Rows from block 3 of a small segmentation model, named by matrix and row number. Rows with one number belong to one channel. Each number is 128 + 32 x the weight over its row's rms, rounded and kept within 0 to 255. All counts start at 0. Numbers have three digits each.
After each channel's rows are labels from the 100 images, of 14848, where the channel reaches its highest value: "responds to" is what is common among them. Only what is clearly more common there than usual is listed. The data: rendered dice on a table.
# convs0: first 3x3 conv (model.enc.1.1.convs.0.weight, 192x192x3x3, standardized in use, each kernel summed), inputs 0-191
# convs1: second 3x3 conv (model.enc.1.1.convs.1.weight, 192x192x3x3, standardized in use, transposed, each kernel summed), outputs 0-191

convs0.121:092080119096103129105045149096110132139158095145082094092128107132169153150132149144133190135079145072114132084109110105111158178146116141115142142101142151094164125064161174085138164167161148130135121126136103125056130027114132100095160104119131160101153154141153119123100027141201172120175102103110057136112165148112133133127083139177133184116132109173141087128120138128133118118102089106153120119188140140071119121138163111106120061060143146135112170183147139151081125121120121141118161134113111173170096164142157119102150145116133069062062158113165047137164109111089080098
convs1.121:136148147118141116135123101146152084112211084174179129112145121162092132105109133118108173235230138053135190133154177182145164119158163145159151089098149184142123162136128134178178058107132120094141087177101100136119138101154103111186094163170118121095112186121129129114156131103137111115108131196147155146047082145127116121155108117140153090078123063191136130154163125125119171170150151143086098131118117158108121109121180168071130147133109168183104159153150147112136119165154143104118138135131110100181143119110134168131152169164132072051125155133106101170161155134105102136
responds to: dice: one; total: 3

convs0.13:094133149186125181176124098130098185098117179136111104115106108066057092101124086139040170169125108152130126142127168158143125141043123119136086083092143076175168138122115083169089094148115074185117096117141120141147106124157083113188129168104156126116134093120068181164147128114153176131115106132150197147166131128108151075085145128114079145139088197095100133072167111137060102170077151152089114106119101158113146133137117121119150118129129102120154169056126069159224153100126183145128134181140118123127119125110120169135149070161101126141157097113108138129075122142150129109
convs1.13:134137121122150143130111106073137107085127194153170128145122064059126120105138110170091143061137148169145149136139106083119123135088085156163115077149149134174124140105115160036113162142186092126113122168136150176076050170088083075114179150135170138106132139079108114126076096136140172123120150088072098136174129110061094112173147101134143138145159118117101156103076152090110097125101099127147153057151160093127172102163105185116127077134104143048111129141142091156085132104126159139095146149169081073113157152073113120140131084133109139154118076045105163149123136179112163126
responds to: two on top; dice: one; total: 2; black die

convs0.127:137151131206114161144138080121112148118149164142179152117111133072113098138120137133090073137098133106120165156114201055120057074086127157158097121160072138161160156122082118166080133171157103159201133122113148130129098070115125122170116138102172101127146132091104163122159123148155128129189076120126169140167123110101143070114139079110091106125084160163099138143148119090125073165111159141146147087167090111121161148173156097148200098124168144111159159149126071099167150065125108190151131149136097083113115124112139216121130053109107120116153102115109176137039092132172093134
convs1.127:137109161164169076137107078118139120120131113126140142106139127068127118093119079162091112091157133169133165143130094105108154170089087138102118127173135115113086132146100167094069191118125083128152058140160138143092053157109085069091159133125146165123174126026096111084127103144092134100116168113111149102142143092072130096157141063130153188195166171101101151088105139074119082138093128112132077054135176116135150133141071101157115166117122114059097070101121081135143110084121160133158126120131113045124158153138131126109101061167080109180098099103095161122109099125119145115
responds to: one on top; dice: one; total: 1

convs0.115:119163046180070096130134164113101166186098166169144107114135136119110193162164208133156137134131155117115149107100128129171100125132150184136189141057075152153180176139131143132193176158112177127148140146133149130122151168115137085126197166103158120133132141148148163142120132167177170162153106101119158170129138169132126107178162129083133119121159179170148175091097137104173146135158104135125168131220116138169079168147151107149119135130207155109126131164119111099147181108125158154163110094167193127161182159133152130097148122152166177075111115140085054163126170149117144106
convs1.115:068133119178140088206172129133072095102114107124100095100101154145125138137094154139140112150147124080126156097167103175116116096145152092085170063063188065109164093118184150169168129143045168156089143133103176094124137139166133116114153045094129125059089157101135116139142114120122195093103141162134172133112094117085101162105146108111122182183106172125126083118093092137170189101143149121103096131155118168110074121146152117168071165154117113156140181099121153132204134153145102110130141175091078086161112180115136167095145162159120101081117151127107153134162137125119077144
responds to: two on top; dice: one; total: 2

convs0.38:132145162115114172160120147088131080097150063115136088130118081158053164130096166114131186136131149070197125151135119134080159165139080157153126134152129149148179159098205096172094165115207147123139081133149130147106143080102113091154155083134153142093170190156155132147116083058104158106145112082132065086109160158037111136123128147161133190136112118189139104134092109134155107157102144185139136112153152109063118126108098128107110085143134135110127171164155151187093161150126157120162158129093095119157131150146180118100149140081130084054148167097123154131144113134076061122
convs1.38:120137130122168154146165140120157128142132127138160161115089133119145106110099168178101075145225135095137148125135197156135162171076116058143111142137160114167127138131211150106128112119120107151116161152052133132078108095128095134149102118160105202114171156096108125053095118158102173128084075153143102115082102073111151104147097149111181098076138051150118128196116128132130112118179113158136168160077097125133138117119176132094159102154162122118133112059154087051097151171146185083173140160153078113174092119138092145153124140133143141118115112117158084141062168196151129129
responds to: three on top; dice: one; total: 3

convs0.56:132123070155045156122094150085102163140129153118101150132152084160141169172125162149120148167074091127167123060157147139160118155141093148148174096064149138162148093128160115166163135099122142145154165104153130113129151087098136100165120150050170148151140137170155155156114072134183169149127137043131146175111151115121051131135102150079063153147173167137159124066130057113133161136134084124112099144145127137099178128126110139158079125131171140123078131153157160116112165165111179166140159165093111135154133122189159170097136148075169152053154168088132108118168176158171102071
convs1.56:157176131132197070131151121150110101129148169124040065121115168120117175113141183112107139173132151140122162160085134121113129076127141156128167146156098163136124164155159091129148133174132157166126170113121106155109136125182177117145106158154064114112139052131170117148159161184112131145155104176135141160175165126139139157122181135175133144101124128100148144143166234116139161137122186144144158120111113142222094205115160102116142140220164137150152187170075138158146101106122114087173149094186145148124172122136164123168162126120133136169160152159133146125140150108139206165
responds to: one on top; dice: one; total: 1

convs0.162:062057098095080153104106114101082125148087100105131125134155132077159128159126159144146146164156121133144103173139116116137108134126159141115161140090095136088130095112106168088179136113091131159144179078111144066111104143103144148107138134134067144090162061116118182075139153164156125156172104122167077185116183120145130136145120105164135119132130072115097184146200069129070144178158183071151143126181098088101135150128176093126172123055164112130108190191128103142141156098093065117138150153119127150165087120172148146188150094104119166124120115132182107162098204149100158089
convs1.162:178133122163122166157109177169165164120155119167147163151174141172132154146135202145199112145123134111118174113136176120128142119169184192197182141158129134102108138127119148129188151162139119115189130143130164181211119098129161140149172177135167156167164136133161148133160088109140146098169157153131137183102135164142100146172072122139141088168103128117186071069101148132197159148128149134186161112185148168103139116160138108142192140076182171130133146113123142156125210099116128158160103101131150144109134164132167170064124140109170184075151156139131166162147128142149117170
responds to: dice: one; total: 2

convs0.42:151098132080026144139156132104104134123164152159129123125135091094137153149114154179084136133080135144170169125149093110111113170126097142165094043106166102095146112106134103117127114134174110141137145076139166116085143160096099124147079091048045144125162136131144173120150129102185100135161189080129039106131166075059071131101111148105131155157127100142112120115166137102139117096159107095126063109109178106108107145135136100110075115101129208113126093138153141167113116135166170122114176144079038107139150123171129148139158116071144159080140128092154122126121187142145067168
convs1.42:132164168056188133140063136157133075123137121104106063074115116108083176131164167112120134156184152122143166177076134161083138130153115152182130146142099196115106120121170053186119112149159132164148136128080125167155162127165172115145093222130063126081167131139140145117158117137080155145138090153115116141167172141148132097122116154137126133094165081097145164149183169131135145144149141161145187116166102148158096165120106114094106137164185154182109132128156156148053155125135163072130140129165161099108130137099151115154160128168173173146180157143163121187135156219125148125
responds to: five on top; dice: one; total: 5

convs0.49:167132093202119144162143160108091106175109096182133120161169119094100120120192174129141125122138145188140137100152159087150090116090140160084136086129108155128164170113123122105169167124143143131138147179147124180173068161176138168116168171144167115127118129087101119110095137160137135170131111148166171168166130160128132078170173117164157102133110157177088180123093158144141131150157135106111127108202127120193097151163062128146125133126135152076118131177106042165146139091113171162146113103149226170112161128169179150112160070188073173168132086120148092112085179109122145109
convs1.49:156139133173149070146133051124136138138124109164101126083146132034165139117126146163080079131112119163138081100146078133106129115102066116148106118136148123103105069117140175135083128152091120156117090150112171136172072129070073093069136127155133177137132131098127155060171121119136180122116130089104124134154184112100123092102113122113148118161120128138045107026108123069140065155091139111131139078180146073131131135147087120166080088102157112097155093106078089122135119115125121112146129131103116040110082137136150131097119054104100142156100091078068133157124079153154121091
responds to: dice: one; three on top; total: 3; black die

convs0.187:103147102147148158120161103159085094123088185082127085134166137102097126176164102135136121153183094163096129128136177145172062104056135147133144139087121119148101118179136053111111079130081125174167162099136152111183083177093121136190097106093158137078150115112185157149126172120169136139131097089136158161119143130182142085136159069115113132123136164120091169096191121127109152138137124155114140096160085126200145143122135183118131145159166111144116162124107041091167134136119100122096141174114163130168124152104138131149176030166116190162180112128140111097052148141102175088
convs1.187:121084167150103184151106180056125126155182127107164143117116102131120204149109155106172078142122136161145156090120147124166147083126125173169151138158128158187123133122085146090138181127192158151107146139159143120103139155111150142146148112135154100141099161074167108195075116149199081164108169145106105147167092104156147153121109114121143146181133096121149123145146148115182140100169076123185123093152161103113162132172120134138204139089143175090120128136142078198111150123050134119135095120197132171154208143122157151126171110123183134154153149124170202070097148067124140161
responds to: three on top; dice: one; total: 3

convs0.50:155160135139081105127133100100107128150099210092081090083083100104153108158138105116021174155164063165163146088139143143083161160128037117138092087099110117109134114108110130120119148120139104188139123140105125155110114144125116113158079126073108139107159097141116188154167116178132157143168157090169119184217198120122088111135160129131101141205145111144107179073162111124093110129115158114120111137165143135171082173119144116176102128131154162122119121108150093181128142147097184148117162171122127120172161166202172154130176104123152140170122081126151160112097174108177166110
convs1.50:083171127124104132193137127133088124139046208145085139153117112121128144151153182170151094034135168126139086146136139117122098112149161131101141171088148072163131120142139144096157116135102141034085140130111109101163147187139133135086124126109111157114128120115103083133145136114129135151074152114154164097161101134134137149070168162127056097105158129055158150166107106133173166147152107172130192158122153134160100133174150125138134112193137140106176128108141181130130173136128084112176097088121141166117089135113143125183133148133147228115182198127177152156180153202139136103
responds to: dice: one; one on top; total: 1

convs0.130:157150076186107168123138151121122123136124101145129146130159129095131115173159115135187130186128148092109160152117232149166079079067188147181148107126087155186161168089109103139118141121145176170197146183108188115169112143124167155208143147107187132099147159109169159152108145095145136151118098153158125084111153179150124076162153107187138130129132148178129153155149112177151116159134148147173129121184131119160160141186116151103142092097168156156134153180148078123166144103111139175141163162123134125179140170161131181137151052123126165068141095096154111136062134153132096108
convs1.130:136135151171179101186104139066077119098126118160105104137114115146068115147148160124091099106135192146101144108134156123113090098140093174152109096153172161198153152137141108102134216119114173188127114160133142109093122196146098099135169130136145130122192148050112103158081099117145184115082161154150128094100126134101125133118167107119120173207125150128122106146106130126225136143143088178144074070170164160167140120144108092168130138155155132063069148108101103117138157092170118143134078110133067093157144106107153144111152080183107098195174181097132144091148150140130163126
responds to: one on top; dice: one; total: 1

convs0.191:128099130088127133133129130126099104123089154120089141174157118128153104119163097089152164140180123121113112177135165166142101167092175127102129152080090150105105119122106131084084154136075114148149169116129127073161117166101075127146099000118107165101170126138157129134111165136084062140119158160122063126164120124166118083097150109154079148119111047133103154144200098140091119074116148121140138122126138088143128163127115110100152104213161107160158168162143083130131167117137126126202157112149166159195103149122174149191171049152128179173181100136131105129077138156097165122
convs1.191:120086126133087197120092199084133134218197185126137132153134098119141153194135162104191124138147149132178151130100156142113151115136148177213124148132077185152119131104117141131121138134157154172110181110118141115086144124118111137135137175122122149128133117102132150192122118167174128096137127130128064138150157165159133104167059156104151103103169073097164127111154141109144119130161118091221202127129139109126118150128153096103166076117154168120091107133153120124057201155083147105159084064181123165143151112139116162169127148078212178100118138132150126137106172161146128128
responds to: three on top; dice: one; total: 3

convs0.85:159135133190076146134120099134098118161147168126173108104104133038102088164112121138077122145112094126143150142127184086125066067086106141141070105133092163144185140142072103104108154155143125153147103139109158092113082136122146112123128145133133105103159113118092152079169116121160105149191093128136148133202162138171147111076126087155171124157139160136100175181164128098150079184182195118120152109193098126171166136174161128136172129097126168128157167206133053125150172078169076152140173136138127129132096135135156157145147081106064170143134061084164142150079147118128123120
convs1.85:108122117148128094146123055160124154091092120145132161063192157083146155108123155136104120094129137128124088123160115094144114173093134090087138193150130122089054059140104121132119161095122084113136113141179163162165080187092098122117160172118128154204170154071164113090170118137124137082143188114100173140077151078117151076135153059099099144179126154166116124072122121049122112095101134117167127108171177107125103132133107157173136154072138099133097091080040118144128117099096148144171124100091168066086153155133149164110102068162123148127136115107093149124105104127121131074
responds to: dice: one; black die; total: 1

convs0.143:152111149067103169174125122144108105133149066118128035153086090120132120147139140097125175139101128112160159118112109132074112088127123158162091110145126136044222143077151111164117154121159141100109105141087123110088136137161144098093111132114038108057207158112159136108136134153202127145197112116140055152096167159087123122070089124202151138117116078175150164163173140139126104159138165100173124121163099118133089184114136128108135069122152165139099177181161105135111161112156093085119179165139107147136089156141169108145129126094151108079107124115167112106133127126069107123
convs1.143:124128195138132149146079092187169162108165012108157105145167152110138178080129114118135151174228114082156134178154190158143197142101140110135139104101149160094075118149155148177129139082138077117144085181150093145138122113134121101198106172118116180152146177134130127112183161091101153117158161142175137166071129089142130091159115115137135144129155081151148183153170147125115141155127126130086102155139194139113150100151121158124102155067089131178132129122165151144087099150116172137167149163108124084174112147146132161139077146162135119087192086167131102133070129150156108109
responds to: five on top; dice: one; total: 5

convs0.55:146103127111112173166058131127092085178149081146226094125137113143124176194156175112162143179066152128183139169153150120160128118122151140148160176141129102140167158117161122164123190130172139096136162136106184133093167131092086129105136113197094177124202168141170121135162109161146103161170092110107085145059147135142114121142075142153143142141171099210142131131163131103180132150124108136195151112126118089110145185116116160104145122115198146142069150203126152139095151155159105128128158143108133121166124133159160107113107145110168120081112143127161068117121196145060104106
convs1.55:167165132173168141137124176133187156128202097164126126157162134171146162136158150110187154190157147113148139115121199149136190137160189187182204114163117136168142158148155155178168175142147151183142121177109155130107164111137128151180206164169130146141169109135174178107124171143120150144140139173176127117097168177116105147194121123154170153131158100167152153161157147141151166154147170115171165097126161156142152111152117092143169146124162116155097156193138135145107186132128164166125170116170115160162148123199141176133161153148175118117143157155113129183114144166157184129
responds to: five on top; total: 5

convs0.2:166090179110174132159134104146191090164171127135148166157146162103150092119143069153072161111166140154128126197137121108117189138116102121074061121195114157116121119103111160091075167137169116142135056159113115171130086172129121186090133169193104149181181143092108118084123195181078094123128167134141072106167118100107163096182145116174170184142159105140135170164151178134120090164104132089142132098088165079167094150136119113087145146133094138145139085151135097188088091125136160165133150147177120117129157170137170145158122102170129076156119091098139152132106091083128157138
convs1.2:092133097098063161121102203143097132161123143097133093138113134170110147180133179109224125156131116090171131125119186100137106117147194137207186146072124136137147158118148114166156116115124150134083159095127150100145167143158124099137149153079118119108094163158155137173158138111137152147129086105168102120124069158178083118115111167058067118080155070155171162132076064138176137105192097158149156181180121149095125137110165142128141099129186152141103099111147138111114188134119149110182114143114137125138086141109155161101127155106187161049152120161171089161121144192142093136
responds to: dice: one; total: 6

convs0.167:101116093117090140186166104162055150145107168103096099107123133153097162142136121108110109086126098053106156098101135085129062079112119148127121145077092122155126138145117094126132142168081101142122138113126152069114143143118129102091123094077117120056134108153155166169174101143215089171193117124105081150107162090131149145046147094139071118081090081161106101146158129119131133102115142133159134096115148104158091160150175142138144043179172134154114172169104126099159133114157040101160138103079124159144096111152134153128148122088139136039168108161142081096090129094168076156
convs1.167:133061169057167157136065115129195105100144057138179158172137110133156104086136068139101145127141104148204136179128152105163147202093146142104125092169151161136108117100109147091154120093183096081166118170146076149121097126164138136135163147142134136169141154098077126127145128163084100169139177101175097146082114142128090125189098089163149173149140072107139166130136100134126143151126159064116099124126157167115173088116103143129147091077087147155046095112177123143074140173109220118148132144140131140109171089154074135148125117141111089152126105126156138138126112142042144108
responds to: dice: one; total: 5

convs0.166:108109115128082156114146111171086130134161120130191131153161145067109060196178091157163157185143145142125104119099189167116083113068159147138123119091133138131162112134115100123142130086118130163138185180136162121187075172155135120175109161113109126117130172095063160102113143108117130153109144187157184147169163194157120082128173097185114114101147131125090163108138096128098140135154178117121105113190124143172087143119076134156118126089121089111148177149126045111200155105148104115095144137093135136180131131171098175144171060142083186124162106150153146099083197148119102106
convs1.166:163121133161125143112105162146137143154169121174091155182163116113199126127140121133179112083113102120112131158164139135138121149128090210153099157132127201145104118118102177109109148136122144099160076146133128151115085127097166153055162106147139208120179076083114149084152066130156159137165146150096089155142190186145158106165067095151156151163173067103164143146168111134125082146125132128194146084160149133120162162151150145160180100112164164123092123183141083137086191109077110127158147099140143177162112114146164109227140106116158121136129162098161129189142187163162130130
responds to: black die

convs0.158:120103136107061130161131165163036067182092098166074100129129124101051178141169159056150167120131159087146127092144118143146041150149129165132118171056136198136178131176160089140113191135144175101164117172191120078098140162150159112128145137125111133121157157158166160133123137131172127162166101139105093156072161134115197139096097158121091163145102137143169151129146104114172136112154140105107084166151149127150105172114171147131114120143175144138111125178108135094105151122141104145118140097124173164166137119142188105111117169133124132053116133154164043183140114159115101120
convs1.158:157075140151154150120113098101198149140180081119150160108108134103162087140144087170138102177168088061096165140132153123110182140071086108141059079191163136121107100144140172122081106148123135130182106152091165139066102043106117141087103104156118168134175101104092176082110137155116146160163155158147054141098137108137132113192093090122200117107102070140127108088173115123111078140135130085151107129108169145115158121158136116102162114084104095135122071124137101094092116140102115093174125166135089141156107137159062157163145125095101112080067095099138095118076118097183096127
responds to: five on top; dice: one; total: 5

convs0.133:155145106126138135129134120129131121189130171092156078112124167079130146182180105138177145133148141137146115158106120092153153083097118164117086146185116168129145138105118129073110116155138127075148141121058175186104079120110145137100181129138103158100133097127121174093116165197141104173198096130092104211127096156150142115170161092163195120090180087157110156105138211123101112116148177099137183109157089071163124119129137106109161085109145102101140123176094109177106172102122110117142149124193158160175133210162166096146130100143094166184111111126146158139099167120076191102
convs1.133:110104166144069195155089154162140142137177067125168140147146111178160133115116145125181126182152151073184182114123145130158117134155144128184168120041137179200107155130115133138152137129124103167144104114152120122142175140144127135135174107096172139117139163111146162169147105132170150124156131131131104122078119144146097142149089116107143153152136089178159128141135075141193156136128112127177144107147188125041177117149167155158182118120164158171079104142171151115111203157075172145193132173124127129110147118132124190120150157138168111042119173156167094161153125132163038150
responds to: three on top; dice: one; total: 3

convs0.72:120112110061118131176135150138085038182105117126200061162115133098067136176179137119170163175143134100159123138161130171112092094106118186145090163100146152096176164101129135144139177105155163124134165194076181097146116152162128125144160161140091153082179158119118166135152131110131167141132088155151093154075148180135143119134115130167160137149124102182141177126157111122134118144147183127179151130195086134169091176105114152139107109124182147130094155157139100118128184092172129106145182194105155112166139150163174112145193115149136184117164114138150091137107195139073084110
convs1.72:152113143179120162134130170128150186106162105156137176127109138218145163118184146137184129137161139110118116126156153154158119154138138133164166095107133157176107138178114136124162146134131152142152163197151133116098176138107140136096133147111140161156166141142144164136079137200141136114199155151099120163077197131184118163171103141138155109104112085152171106160202161164166147178197107109199144123108167147162154133143162178112163136141124144188117097154113138130076196112110125185182133088186141163134160128144134195154173186147195140072163171125113110137123149165173145152
responds to: five on top; black die; total: 5

convs0.163:095144086164076109107086148072114100167106095133152118108168099119127171198123189132190104196124103118151110099138134125174129114114150135144219144061132136147130117165183129147198156095131166157099126096177156083147133109084119110178153132156178155131141161133230146129100089130140155154124096060103120146071098129150108093167111138116150182149187136151178136104076153117150165133155077149097119153193140126113147103125137170115076137091190147118098129168135140076111145145092139167163127134145139115176103165126153134110086134134149111091113154095139043139144131154112154056
convs1.163:142095163123123124133146155112127109070168063121095066142097093132143122152133165079134167196093104071138167102085155184049155142123182139111116114113106161053151119064083143183140122154117153158145116125074184104139135064149131134107157080155093092102149108084093160121138115105168144083094098204117113130046152183087151118154078099161194103111103122125142134125175078165113133100120184093147108092109109186109092116147131052147144140117130114116129177178142117138154122122162114059124152094134089135188130096160122109166127137112143082104073154121140103128132155111121093138
responds to: two on top; dice: one; total: 2; total: 4